{
  "hop_length": 160,
  "encoder_norm": "layernorm",
  "encoder_layers": 8,
  "encoder_width": 192,
  "label_smoothing": 0.1,
  "decoder_layers": 6,
  "decoder_norm": "layernorm",
  "decoder_norm_position": "pre",
  "decoder_bias": "none",
  "decoder_tie_embeddings": true,
  "nesterov": true,
  "batch_size": 64,
  "epochs": 14.3
}
Rows from block 3 of the audio encoder of a small encoder-decoder audio transcriber, named by matrix and row number. Rows with one number belong to one neuron. Each number is 128 + 32 x the weight over its row's rms, rounded and kept within 0 to 255. All counts start at 0. Numbers have three digits each.
After each neuron's rows are labels from the 100 clips, of 14976, where the neuron reaches its largest size: "peak on" is the class under the peak. Only what is clearly more common there than usual is listed. The data: phrases spoken by 400 fixed synthetic voices. In brackets: how many of the 100, against the usual share in percent.
# u: gMLP up (value half) (encoder.blocks.3.mixer.u.weight, 576x192), inputs 0-191
# v: gMLP up (gate half) (encoder.blocks.3.mixer.v.weight, 576x192), inputs 0-191
# out: gMLP down (encoder.blocks.3.mixer.out.weight, 192x576, transposed), outputs 0-191

u.335:163154154102173150043141143132163102155157144134148119092145100129143132087136108089091124179183093155132115091122194141143114181145096094142177156156157125154166142125106166074217119144133107130101113106092156109137116115083113069176138163156101157085140116064185085146117170170125134169089108073111165167146173200124131145135092117166117163079148172108115132126085106184083116111126138166163132121121099089144066168107106080083122121160110175078108052064109157082155145143129086159162140139142097139119139116183137102120149115127115130175118112042147124143072103159106095124
v.335:147128141093076091185156135108104165133164070120147076112126116180171127138101167097051135158131128121129124108106160096149122097105152132124103158180137166207124160121178116137143110102122124110185188140169169123116141072164115144149075170101089098090116176129111111080130014130081118148142090163178123102182116130091143139090170178155132142099140146147101131120111159095096094066141141128114139129085128065145119144130151122111134098211109127145093114103130083088150125134164122096134173140110083166111122107106146173133126064123074053110142171087122169071086091148170098166
out.335:096107160097151143158103152182144114107086123130203160146113043146199118119068144147148124089116166110092146101074118147110142166018152154112097129084190172100182167143096119143152150130122077074131137094148072099136078133135096169153098118127140088144126143089137116073089132181120126148175124100145089139122164112118190121108178119129104124123135123062116116154152159132096078149110122142115090158155115149084121135170127154111136063125116127137112129051136143097232124113135157133098089115100149103191153125109101143109146168118133179089150063144120134174134109050130127123
peak on: /k/ (57 vs 2.9); /ɛ/ (39 vs 2.3)

u.31:143125171121148110191091113125093115143158128160098141153076124172103053212133106152136139178148168175187079113168140096142151131132138175073105104092093159085136115148109115122148159128104133213102113109165148115122200171102138115100188149090096111101121128154122128109099092147159115146101122103145204149128125117160128165075129159205128090127151184170125156128130083129110128079124156081150090092048068110165127098119152055121140127138092060150162136150141149170158128084095127130109087101115109085152104122109106196050181130114140138118160166092131156146161119145152138136
v.31:098150123158180137109164125108163125067188135140118157143140193164109143169103118168125078157162078103114196207138097151139131157145128074101083118131173113149143114122113207133117072142094136124111130066098126156141143134115123160124118107126151156093137169178102149176118168079134068113109124139150106124118108157205137102178167097119142171133142110169135130121115138156114138042125118136116144155168151191118159126149142122168107128138154095066118091180227164128118146122076117148167070137096090154092104097177135127135133079186130100096117179176109094200142133188148136163
out.31:067122086114096093147068163159123132102184215123119129109134063104102107164186170044102140125141142182125121109106146195102161135133131137132086171107131141111107131096093078103143126119120128115155101163148129159084164178137173116129097115148139152133149175125118142116143192133134135096183130143138078187167093117167126146127174181079136115203167081161091116137171079084068131119075117155110115165097151155118121169148160165119100148135129133161123129127076114145084130152121127121115190203125136193077135088128166119149138147191111089124124098150125043095089091138089122098
peak on: /t/ (37 vs 4.3)

u.43:171090116075052129158073128127092159138125106119213143246141088114168153167117138088158126142133137119149149186121166139142127163102151138125128117154133139096114149177144088124170139132102090111126180102152153070138130128102076130087192117181130129087129129150164154177078111045136143071110142142078191145126100137072131096160108069139144088156167158131077076121130111126128157094142149125148115165137159107082067092083123115148153136110111147083136119126117059134144178164176122112143221080156148104131122131135116166161143075174118129130145131160158105117104087149141094110
v.43:162078094132176124157161144118157124133123185076092099135156106131119118151147158128144101100164109072186129167094133159134185123134171141124130089100109117128211065118206123103077162150125175119137163109136051123148102113118171104145120134105140218103097130110131144140207054160097108082100173127136120076135161148100111107100117147136150133187130164174092087104143140113160105122132176108151102156111153146152084125133156092110138078098128139181092103126106105112157146109092107105113122090123183151102125179036161154094114170126142097148084084174203142132152132145099078179
out.43:085156127185178109141129170143166181108151099171131123114117161130191102093166149143145105189075174154128069223100150105144155063130170148090095132158053136107098128122187155148130141120119100116125171101158117082129145155130103141147168122120104163163106087134138114176087082123106126124125166170156122170062097097156220149048106163139120129168147076123171162089131147088108186134131083131112136166095135121188132077107100116100155131102149136136117160156168133116111192166114145109078119119115108133164127147191172125122129116114130200107089142130110098130128059085131147098
peak on: /t/ (30 vs 4.3)

u.493:132085111185076106137102112171156112149128143052101105105093146143098102152100147162103120093127109195078149141153094164144104118116184129111164105182159140187104091153119164100062101145181178135122121101181114091170135188121072114202105148126123100116146109131118116180173108152117129126139097108157081151093117146150186146087122133065124160167105113071139167138188110131099151121128187162111134048196132175063082107138191163112186166181109122152123153128143143107083162125152132054123138148090134139146104165155181118122123112119122131148119157082180125107130152147104098087
v.493:133094110154157128126100135146131119151129189117104111116069137073109154122117128097100145139141134113144164113123156096186202146132127136157120121133139133168127156110139088119200104130091097162171174049176158108157173147141154132136158164103133116206203123105089114158115148157162124127084133144101099210154175132157149150118141142153141116128113113155133146114137175156110161140161127202092125116159120092149122145151142151181072149168139114111160123111109096135136075150139083190089151182211077130119097099162100109164119150147109221059077139135096119094180137211068135167
out.493:118139112059135085082148126176091100131108104148146111137151157137122146150103099093104131118114131091142072000105136108143157064153149084107090136162060121153144115122103145133146124106082091103100169085127060139075156146121149153134172124048116089152116120102144095159088141162147144137136098138114125099141128147086082134164098128080175139171126101164150166096121074139103111164075102124178149172131130171142115105136087082127214174106168141142132111130153122173150167123121125095124107113166174150096191116160094092124098147171134137153131118136136128069131110122179148110
peak on: /n/ (33 vs 2.3)

u.567:115135143138121150117116191121138190148147156119182085215101166122081125091104151098102125146100207148160138166134167085108094121104113187073130125147161127120148166158118088108104138095136218126116105126128063085123125160116133116048136095099135176083155117151113193124186132169114169113121056069104117168096166131136173164061084149126075149128162098087083088119120133085132154154133106108148090092166084131111157110152143087096108091139117165153149212155090097155103134089129109084098149150123150111125109094133114163137100083166131087183086125166145124111102092116144157138
v.567:104100156129129140115090167112079147131162204116178139162102111118163147129199108169169128148122131098144135187105129108112139124153126132125153135122122038178112170120126132182164106142109150145174131202155111149088123130146205077149126133121144148174140142121114143114153145128200092120092093160122093127131122129096081080084137137102146190154167159156123126180113176171076092125130118077119072159103066062124168123112095141060149113141158083147130166170152062077136122110131129112089160138137159057072092149128194107122135168127141165185081148084162095160156111089127111162
out.567:086155119127137154071094166156138124121088118073154124144111127145144184111139106122111138116160138109132099082055144100080081100070122148113106138098091128090132112097139117154053158102094136129162163097077168150086119137073158143079148152064135138125085131093124141115125107131099087096115135128134081149122090137164097109124126139157114194141189129142107134119135118115155124096169238154129130106097141068079189050173144113135210117129178157108129135150154126102165204143073069104190126140115117155153149138143079143127090137154205164138140096135099220130119136150126130139
peak on: /t/ (51 vs 4.3)

u.277:129097157117091153022132096190116144062139109145172091088180153098113130048119124146177120108199118127133206137128161111118109136057118108114112139153139124070078141103143095111137108129104162162096088154065157139129146160135136114120143152132137142120134140140137151136197088154105107133125122107113143112107127165222162159149137107069106140126156114161125185124095146110126119116146143122211133101106151178184056132178145146121180132112129168167180134075135129157114118083142127118118110134120087125096110179156168145028186141152139152120135097102126171088143100144166181096
v.277:121147109166096170081101180170166099118151181054119154170128147169140115088071129112098106156141108159118129118154077171112087107125082128154138125122132156118104102156116065049110164093158065131179119142139131112078170168122108139135136152156108082167194099163170091132119113119104084118133150160141093123123109118215112132064151122151104100103154095109062119209125101102140132095107226156100150115138164108139109057160125123169133100155163146075179140135118090107139110125112146136107103139181125126094074131098095097110132110088055148137119126080200122153081114102157141146
out.277:126072175168173132164100182116025174135097103169136107176145116110150121138123104160166143138102105159151088062087152119136172193167128136149141175090077104158158122098102130105105129143169124103099142150088143106176135076127154117176149117118160148185126104079105117166133165111121122108138127201155134146091119104143128136162098073105170147143143129158126079102104074153116109125158163146147145188115123105157076107148104121097181167117086099169115047122129160181206098130188101187159101087135131170126145090092104084145108080152155099114097155134150130192142126119090173171
peak on: /ɝ/ (88 vs 2.8)

u.341:146148118146090135072117145081122096112154132140110131128149140149098123150145058142111182173141171133093139137200106133181133188159186096161103167064181152121072115085176118099148120128143111182101139109122137130099100114155183107092132153146110143202139142100131135125088134100109189092133126124107132132082229094081143054139078132148085049117077125169161140179067141158102089168131191140160091102149114126138175103109115071115146098112134155182132120137141091128119096110084119119178100163119135099167082160102140158134125162096132138146127059108061143162133101129104178114
v.341:128119203191133129151162129153123127191128116127095172115136123103110109152100139154108173158092061156112096177123110044109116168116117145183133164171148133158118136132105113183077111191159111109131173099154120116119111151123122094117048061121110073103090124123066168119097104082161171122150097145137105144110217151093105088102102139141131156102130155073128130099158139162216164066118155058189091122144153117115141136122099167159148142139105123100181122061113084112191161145122181114141095122123134117149188149175132112065167147109165129116111110099113113145105149157114150093
out.341:132123144153109102116109068104154141093108117141130119146097097106177123181139109122143142161112116073091095080094134126135142112136125068080172123141153130080080149147125178111101094148182154049176147174109071108138119120136152104142151127102115125166121103149109152156146134095147125073166128079142131163222177123105078095155149079119132110162091157076139096146127094207112134123140179186110085118114124091075079112176135123095173166100149179126212073107122164154133154094155115167120075148120088091106134187107153088063111117147115141158142118143086144199167186111163088129
peak on: /k/ (89 vs 2.9)

u.73:163116100084112138155122176121072163127137140108126112155100156116138168147161120129133133108136123121168092151142132102063089128087126187031118106152178160108154044129083142155145136159137125159134119150092161186110151158133177154068121104092113117170113151167148096122143140123186114056139158081087131180120180136092159124134151122117137173176202113135078092185138159134136105169189174094106122113102170145086101107110135184158102098124094108087120116115214109146176183131092095125138137165160129122129097106098101143109059127203085117096082109109097102157169103112085120105
v.73:141078078141132117073124077108150187168109149094073132077194160149108076133068109110135104163100142118118148126130119111105048096135076096100126126100114161065157135155128165129032156161132108139153132075102188155117131161084110110157161148121129144096069112099142144208094167129110137108125109179146114118139112116128114147122108099108154137109152133084105147141107098204160085119163118151089119066123139147107133100169161093108131074132134144124115141122155210125159162144139116105122129099137148084141188105124155113093145077206190131176191156111076055123151083136141139095
out.73:114146133179157114124110154125143144084201108113112057143109091157111112147144150085131127129157217134183170125103109127132155155183054108114096115086115123156151144108109113083093112170155164099119123157129122133151148130102152128086112114053103152121157099171085113091127115124154087147140100053080100180192126086076022091133089104173115081132123161184171066103134091110153129103104127114168089187116105175124079087154132147181119145107126147115152149131178191166159110125140124147130143162089119125066145166149134159114126117090088099128158053168123086127103131115092122121
peak on: /t/ (74 vs 4.3)

u.175:116103171174067140124152104165100183157093213109156122173194081142148189076091109113132093129159185092131136126046148133170078125126060104107098116157081119143117158072105140125132116184114092108065105125091174130147060096195081099145098121132159138159104104103159123130182099182168115133146149140099168099200154135113088075105073123107212138171136101145083132106154136135157102132140148128068102140118128162130112198113143096147165109141134156115134115108141097126139101085124140086133157147163148173128159147106183133164159125070076130136102123172103098118117123106131118130
v.175:156124094098195125183098117098099123097098132112127099158146120125171130164091159114162149096145161136112141112142101142172147082123070156132127141087159172138163141128093151161106121149144146084139105172041085117151072072164146149126143161108168128142086169099112100139080105123149109104116091176131161136122168103152099034083127108162147106113133109143051142194138141117102130074104132104073151114121130092118099162063119133146116109126133071132170143155214080157165101147149137095087122197125113184127148131154134122146115156103065111146181105155179171177125161198065166160
out.175:063109133113112121151126163195114127172093153116136135129097080150104156096102154144128174120141138149121113107135210110134069168110172131131103111106179123189137076109072175084164120153175105096145125146169120140104143168175169153181119066146133081120143153119164123107123169103099148171138169171068186174182177105118166168142107152126170216115171135130135146146137150144158099179137111086080138158098124152156117121122151079136137081171151100141121118155105177093182167140167178137162113112168098079111155139137069136147111075059096159181135128186154136140100121142129089178
peak on: /n/ (47 vs 2.3); /dʒ/ (29 vs 0.6)

u.561:112130087120101058105144176106108103121055134131102088202088083112111130166108114098161102097113170124179126174113108106125152129087149045211113154133166111118188190173153147150123128087166063125147102114104192180093169161142175138147144080128151157130092088130134161122185215117093084095102138139138183169151067123156171137123155104140131144142125154087071144167110144109092140115145067108085139111154118144114127136098140048127089132133103095048154128122097136136120098089088107154095090137100134112147131110067122122133142165109128082130121120147121190137186115151124134144
v.561:154169121188170080173132131122180140119158070097137098188088143117124157111109125103131143160119111137114123080140051122182129142105108051144147126147145214111124133147157078114162098068093103099109123054143189137127098106147091140112102173094133138109057134101120128159096104165135146126117153083115106104159137128108089073135102119093177105113132128200069132096074121152113128134125112143167176098092147123156155090127160108171130129096108086161078185134155117170114171074129113082112130113180156132160115159102127086089148130094147180083098095074049114080156140149074163152
out.561:126180155101112142128146127121159096142143133157175101141129214151145154138146160169117128169089129165119139120136137135114129111131110144099098122160072152161180160166174188150122150161133130168193158162090175150115092154149119134129162104131161190099106127119116126132116103182224139135129164087127136106091147064145191126194135157147141143130207135082149114152151168139109158155111170074134098172132130092172103186112164124147157160155146074151160137115205192133114163134134178132133132098095149150135138153250161150190119106135178161133166136159159121089149114169111112172
peak on: /t/ (92 vs 4.3)

u.550:078183125131147098109104117154105104143102082125147128124087061147110142101163117148124082097179115159126108106132158131116088067149167105131036154201122097169139195141133154125157177116132091118123145112180087115108133175180140140119115156110160093139161137141171168094153154117103199117122119147056106076150118156152088163130052123116117142161126095154145119197138123038169160086146126138164120113135111165093154122111136177108171105139144098106099072094156116137169116122143084138171143121104124176073117110043122096103163071126076104068146088146150139145140116154079090086
v.550:151093117123112167111089130067172132068141125103102167086122125094128112164103136129173188109112187069153128136175153125115136110118151133067077180144124155129113132157162082103174090160111137113120126141120140080121143091149124137133166153123142053117099169128090092124156126131144154099070108126131155164202160099115166093169168109114100154124114121165103040102120082192081153127167107167184097097100151111206115132140096104073108114196078055088133071106139085205152130136124141146106147161106128111109147103100110127105137186142137087099165133134155127167096130152200079108
out.550:106174189130158120076076094045167108134126061129117163105118135170106160051147119067115119129114136128171137115159126123130100182131103152126137164110137153155183068099081165106129105164162091102177105105160104163082063184093124147184139076141101112151164158085145124104116078127125171117189162108129146140136095113076176175169088154145198137109164084180120144179098107131115094198122132113141134106113126169104147117145106125080151139166141176085120084173090098124190146107124133129145095128179102119167150146114105074125089086140101089144131134196136166083134132117110119165
peak on: /n/ (44 vs 2.3); /ŋ/ (30 vs 0.3)

u.113:172147143097126114110065103109131158167142138105133179225121125127146093100156061160109187144144142152090115166142150091106104150158117088150145091091151176108136147154098119030161060106120097169124114089107098069137120120119118091110112164096125150157124145144131133124124135162147106139095094142196051137090124091123140124090076073137115157096063147127115132143153115166073137152123112114111130141170084111168121152095114162077151156141101167119103120142148060089119118073088114124158169091115128149078073161155125152104107132155121237105155153055134119145164064097118110164
v.113:100147131137113119174135136118129138184178148113177071156131126156095160181142116124134147168134095201135155151140161110126113133124104104155129188155049103130146088123058141114133143114097148137176145147081153080079190120057093103115104141170174105122183140152084118170152171184144121103168130112099061134109123159091154113135055079104158181111116146120137095077139166133106120126102139128098145096085089090126069143169104121142143146180141156116164123091099104130128180145188085073129081138129094128144148185142108169133075151182154160133106092151095100038138131068113166111
out.113:193056160190161123162136080080180142107100109174098196101120121091133173153151131150137104082057068060191151109138117115110096139142158187099116109128122121147129168092115102113105144141139120119107099045137135066102150123154109116080091119177168138167149106144127128132141096139132060142091165131159073205149162131066109083137132136154100151168108177172144185090182146163126101190108130123134142122112087134188088201166135109099130175118150151142136141146149170153103106100109147099108124090097157138103110177129133107119131082086128088144125131130116107126136071144100107069
peak on: /g/ (32 vs 0.4); /k/ (27 vs 2.9)

u.13:151130119134128168131129062073204181137164147160176104080135062121169123112154122156176194108161111101140135125136126114146164105116193121143178195139112135158162153114139159129165084127146160085093167114100126125152099127132173145135099128140098133211143119111152163103108139098119094141067125133143093217117223137133125145135140141124102051209108178138145080129183167157116126117128113126094055124055163161137079110096098151120165151110091129137136099111128112122101139127098129127107129158109123137120117176111147107087135159067115188101093148151076086120180159120095183098
v.13:056084114142182134143151184095159112179129123135087083123144111167078087114123168123117113136117057122140141147119151132098143161167184085167204160075119082181102156088134130103108159142054113153129150152127165110173099169111130071147136105163143111145088143136131080143111194153167104090098095117066141155165117126178189127123151122072104184137125116089205099109081098145128148129111152117120134165141150186177170086093082137179136122128151136136103138098192095135155181152143110117204123096133113177182128156129120145139108102110109157099183107154093158136142187144083139125
out.13:135065165179112131108130180146188154141123130097041135120162092097178134149145080133175140119112092081193142112138123100161057164186123108108130158140175094146129137134108163103168101158177070117138144121098064100164129149104153146108095069095105132181125154136100124075057085122089156106183146073103117223167211182111118101144114088142105098113107136098117123122123102142106054136123166085114110117098116040072163109136138125089121133076111131118117142173134128128150081136119122144072118119162090121096123149178140130081156128099138131159153105129157136161155162117109096120
peak on: /k/ (96 vs 2.9)

u.371:149161139153096124094095130177094150165083101149111113158074121148140156140081144151090101125134141133166117173117163145100159133101123181055135127105133105070174227129074151116078132104130139116127132150102118209143180048147107070095143106136157136093078128143137136193151213130119150154134118152116142140133115135182088124149163141137116142089103086111100167146135111153033117095120135131116101148124081138125155061173097132068085085114042078099106158136115168143151136106130152095166096093134160159170158083099143100094160104073046108116132155120118143149125133137117100138
v.371:121141172143113111077102145069081065136127104152131122195136123133100097085189145083164123128114126148077160099158112112101154215147089092143144151106121173121150163197110114135108184092101103157133183126113161160040080083067153161119113127100118122105081130063080097150154119129119072155133129116186167135113163158115132141117074112163067137127105110132104131156176140139140145059101119120128163135162134145081154088096091129131118096114111141120123123126114120132151017132098148117107113125132158140124125207122069146068107099114100104088120196191157106098096108091144118151
out.371:137140128090194225139108130126150116134085106157167126144095130147103125113105136143137162123111194170159110225089099147117113217113173148136122118112161118123124162127112101131061113081154104140132150100124102063181162121100161150128102072125089185119106162068138119107069156149127077129128104151153144156125186103119136180147091147104129185124146109125162141055099150123128190107183076174163142146097177119171142186141128142155136159094115111083131121169112183150092150110134090185120123106103142093112170100156121157151096115122164131097116172116133133113098203172205128149
peak on: /t/ (72 vs 4.3)

u.134:145140057194131150177128072137131136156121130123105088139126090084150201115106127133078119188139112120143123199090153124189085171114151132074157134166144153141125168165101136125139121108140129154154140089081123098122129125162099119110120150119162090143084090155223110147127102136098127102179140127176072168128176120133155080182152092136150121075139098121079148174174210173118160170041075116125160114076129128140132124075141110116125148125133131113099162153104125090099122084161155136098094101123087104110130205117104168125100075177127137130106115110096194093172100064143099110
v.134:109148079116178152097110069145090109186082127178147115126105110138131073113121146097130134096139087083119160090173118105136109086132088204146156103194182055103145102129136103152152131113101143135142102176143136128051160144082177135137239139088121138087133120183106142132135103087107188138131148156168140151099178137192072190120139129105198150155144162154149150123112146091132155184155149078153135177118171103048116144147083130085167148124105128145136103133112112080116145197144160091106136144097139146122157120129147195136146100089111135155122148104133154115102114100075103081
out.134:191145124105118174151133128168175118133203150114088101129132069142083154142111144135108120140194098137093118145134090225155159158159164134134091096129152122159094145166104153092085150153136132107122112132120125130118133142174084152186121126102152091170097159093116094097153129169187154118136124172190101072170162158087134120174085104135118164103090079091171072164139189119088099133154154132112114162141110173155142109100127069035075103098081150136136132188114153115169160076130136145118158121150090142095142149115112169153170076117161087079087138157122127169182176173159093137
peak on: /æ/ (99 vs 2.3)

u.219:106184108071151124160117113132140115142135147098154200102125136120188131149122111154173112138114145125170055168161147149176137128141116102123113157122140163175135146145172131169133117146121100190102077096124120091105136117096111111060078165134097163187172143166143093120084103142109138163130109138138189083130191092168108038152071180132103152142095116162105086176120106100135109120142088147127092113105065125183161061154126124117134075119115115107110118084119164229078105120187149123188148134137178081134159107106125171130148132140199105143101161131128081111198131107102088134
v.219:150186081139160165102159100126131091142166161079088104084122115108172100168119131126141163102135158175102125183130192096152118146136083124176112123170144176120080109136119069100134095071106149125139177071128100100139084167138119150138123061078105099149129149108155113087109094153159102082097135078089123158099083121096126099108099112111062163157122175118137077130155080111122115125177121098132085129045057145117160128143174147103164110183111169074165132116129101085142069099120093096144100132096048119132121099129162049079125109111151167112137152168109092126156172112133195119
out.219:127142166104151098076132085133130155144127105112153151077106167195189157128069111126193049118103223074089125153112168087120115205138146149120117142142132174164130164106104121188149106090161106136114151130135134159124170105122113110120113128108100117126163175145089169176137148115170107120093184168103099159133086145160104137148116178198111085130130159129119081109181115117101145102108072107076197124127075177090156114102140062104100154185108126089194109103125129149133144115122226166155143098149106168166080156102130115117156109121084109126161132128140130139113097088165094120
peak on: /ɝ/ (50 vs 2.8); /ə/ (47 vs 1)

u.462:165135136137133183063117089148084128140060108143117175176084122166125108101094203111104127127097049182161141162133135116136179095101136124095117185137170127141073186125132133085132144110137120127141129132115153155131091077161074115168158115136130212142099128098086150151097105156099095101141117077181084146098157143058179172109108155162170084098156103124126112120169152154167175171140072117150120140115127155077135138136096146107155110099043131127082147086122183178124138099114143107116150185157155102146095063141138150126184105102161164149141089100120147203108182137146132113
v.462:097136154131106145129116171151147119122159144121132129137067177137116146117123196155094154094143218150158145151106095117110150122071172136060139184099162105088069111143102091104080173182109136166115196111113152128115127086163120145110131157117143107071127135060150141193135167070112142125105111072101190118111103106130121152140142114099143099151181129087096093164090095108152136122141156052109108131104114127111104155164122149144107067157076106123160131121173199125098142062075238134097093138168141145095138094160099169097130094180147144126117129143135133124160082111088181154
out.462:098145150121135092176159144068134182147117160149140139112179081174148104148136101118162100141113077160156138139166161152181111115130138095152108068111060160075147144150112138154098051135184117088072146154089144142133152136101134105165130146146119046139205138147133116172100110138155145138062152169057168121100102118117137141138144126144126161148118187132204142113121158129134102107055107161156110128093172091163070198089156102153153177109111090093110108151165109100144074127164144178134124103147189185132054105141112144119127179067123120130169070095117140136117117096151126104
peak on: /ɝ/ (50 vs 2.8); /t/ (36 vs 4.3)

u.189:122079090137125087174143112118101236163166134087128115146126138150133128131160127135041127143144110096146119137116137127109059125164127104154093102136144155129103109143168062135061070076131079097147084151115144140152107126147129127125174139115141093108131124140124144112122178165185151160127079126130153179108101080100121141120129094095129127201167135146064168125168153129117097138148096039121200118181138137132062150063128068142178110115131133151160114152140092101052112142138163071192140172087070181109091138080130136140123152127132160116168109135118114108179198110134148127
v.189:130108143134116078132192114127124101184122152119129134118192094138131127116140147081106085216160158154149135172152091088134089156145118128129062132141112165223141145132119143157154159122148150106122058139089155101167066153168120136072138145160066106069127128089104117142134164171152149111112062069134116133156125150108129189099069156110192136113100141126091179193073111159122136179090124117141129130143077116142187148061108112129147115212163134088184141102138096090087133113163136137158133171151114124092111177145197168113104145134125140092137108135148190090112090152135118106
out.189:139149109120149146205112132111126069110142146139119149084116120120098123109152171149181215124111095095114089148162130140149131119081106083139163138127091125117071099174100114145136156140171140126151147147156171073091145097147105198146122187081115137117075145152141122090132143099182104113212166125112113172116128130077165068149149171137129112123090131183128048152076124131166127186094132121135130207151173117162136097111189133111084123077136123113107175143116075135102114099105135084062165089177132080090196121119152181140132129100167138171169183136165105129143108135070163117
peak on: /n/ (26 vs 2.3)

u.425:137157182138180126141138129140128125113117131142149161104126139127152149113103129160138154129119114179108091189163127156146120243153111174106169147129074151161090149169163101089121112115119118096113128076169165140131067031131125131125138120138167098189111129096122151145156109106145110139090082169140097169123093141111167107142138115052164068164127176163135190141138077135095059144115118120146126169137116090100216182136113087114103133125106101106142097138247088133090086075116112120098138170127093131115111177089096171067075122138068141141096149124153103123121113128128165131
v.425:123153170147168108117132091111130122082137140139135107074135158122140087147121113114103144129161160140111197053115090160087176150093105180170092159160091109099177123080137111121147102199173114091111142089115171169156136177121120160078139128175178101132046122110098116078186141087101131124144056092123081083168170114134161182123078116179186196130167120151138137070128088136108161131129115149061145091085091158129103160114131090131128106139173143159073137095129134142099128092073131165119105138121099153183127047165077103127113162110120175152161133124160097095095147148148148149
out.425:190077123141194103157063107115085144180187136135112139145114078093104145163168115111139155118201172107101128235145125139129119122140191087079107119090140148142131117179121130143130130138151114104110128130117107137137171119114132110106144154157108116132092151138159089088121152085166125136116125132126109151137116128091029104131137142075111109178131138132131079096117164191112099134103170154140058102193136121067146051136113134150086105135101210186126159104112150111116139124126155062116124173092182144127080142180077154119092166169145122108140108077098142131100043087143103121
peak on: /g/ (49 vs 0.4)

u.334:129160055051113089137118124126092171147143104065092119079109125165135107098068129160077053115067137138110132090116182094166107129088089120142125104151087155133122092160129111090162123123119109120107076168169108094090163117134116145155163100110113085072189134177139109130134161163053136136148094146104223122151128078178169108119125132069134081143118095114143133144162099131110121073126119175147188156175112187115137137110123188109188165132132107135120110109112079096127104138168139125149110115146077098136083225138123127091156093190105134063102130142136134128182120120108126132
v.334:144088119103162149112083107173135097216120124177134158139144180095127127133129105194176155113146085144125140107117151147117065141177126063131148118136067154114131132134186138179187105171086129102134150147084092080157105082133161130125146178097143050108126160101097120177107121202164105082152160108148174075074130114123163099135142123109131182095144134134124094122157065082140084136180139085104178135163120148152166153068111116111067116087131123171111142129060136178173031127109138110152178149142080100100132090160086102157156145153089117130092132127165126142129125142147131114
out.334:156119154105114115157139128149104108126087108144130129113127096173124178135088110155141086117122129085103111118148155153104157076173154100176165186154160124162112140111128091132093197127082037120081090129180115100109065102128159144153148064153119141193091132121153149123106160135076182150193124140122121098156098122085140135095141130149142117141138087130135155192152083155097102183117173109117179160131128107137154177099060167090129097128169151100112076170109135152112159074153131157233161155175148133129155164121086192136180157148189141118136095146150141153061169123119171178
peak on: /n/ (43 vs 2.3)

u.128:125112130211169096145097100125115166057082121102122076113164095153124089156142155123116153099090110134095115153151101122108148163140122120145073203066192146117133090163134197139177168102150135084100129111167183126077109157103116048167072112108136140148153117107191126108131158141179114104150131066180125086144104162087132061171176174152085136110177137104151151151159072113082164154116051128131092139111158144110104170118127161152133097204163104146123088083160097117074140122112123121122129154107156092187090113124121112096115078133179120096107094121133115160135095133092113110
v.128:126087166157156181117135034114167115171125057130172102126092095108137110106149095100101114121112175151129192159118114139125127096177162097168116109084135181135142142162097110097103137085147131095118154137114125075080150146095117146141133147131092142159121145115172160159114134129147136086214143155142115098108078130086108157064152187086103082120140159148137082130100099118098108036080144186098134116144137175186099165170149097114123129179096149091121184131119097111104109200128127183177113092133146167105045157127065142069123113199090148119086160135127133125132140162153133136
out.128:199153108081123190100153181164131118154036148104119095152081078089170156153099112112136079114088096184170148110179121093109151166086107139079122106161136195135167122122151094161192094140122125116084112136105116144118151092136130150213120152140132119169063086090156091142139153136143159112116189101136108136130116125174112105132116136172115175120140125101210172074144171095117126175124128105166103153171128156101133141121106083133093083159100129108082155105164101131163084151103109143120214119082124090205128138111160122123152156061118132115102146077096109174113154144099092124
peak on: /k/ (35 vs 2.9)

u.68:091140140097149153212095129159090085148178109092141095065144135181134114099109107132192068118130089149151147169087138155213060165097188154093135187129100198103165136105185133076148091074104097137097077155115123178137122210139150128107192129125153138139143124103105103147188126161124125157107146136128093145177141113131111120152159099180179099133074092149152106094133153154136120082133110102152170061102108132099122130140121141091158137098130145178114107119111153129155154135048108173085145088134175076157113107111097132078131116078116164114140114125145049120145161123141146127
v.68:223132166119166138083166175125139132106074173151129153109148116094110057159072180151174131145130148107122150179109145180178141124124103145153058075151112123115088080141140143101174127119154166152110169203146127132091088108082057146123179111158138116129171133180058135094089070189067036111136127135141113111119151129163080107158139173146063129159107129129134136113140155095221123125143108110098165121151152111144148187105105143097074156162109097133118113138105142185129118119107146108097127124135100103101141080145105108155123192095086134116092132082129098166143140127132121107
out.68:131117092156129073153131139115121118153110141167051099113141121100086145099122127162136117068126075106112153154104123125083170124212118117116091132116136136154095138184149160133112164099036122118079168122145126132083157092164128113151116065210093048173139092103172168086091114120070125079192109086111142055126183123107105147133089159122110087134159131124137123174109109083111167095173099107097161167137100176152137146177112200100129129146138122182156080160110184130145168124153161089158156119145103135130118157126087166164161136086176086128125093108100164131129106095159176157
peak on: /n/ (28 vs 2.3)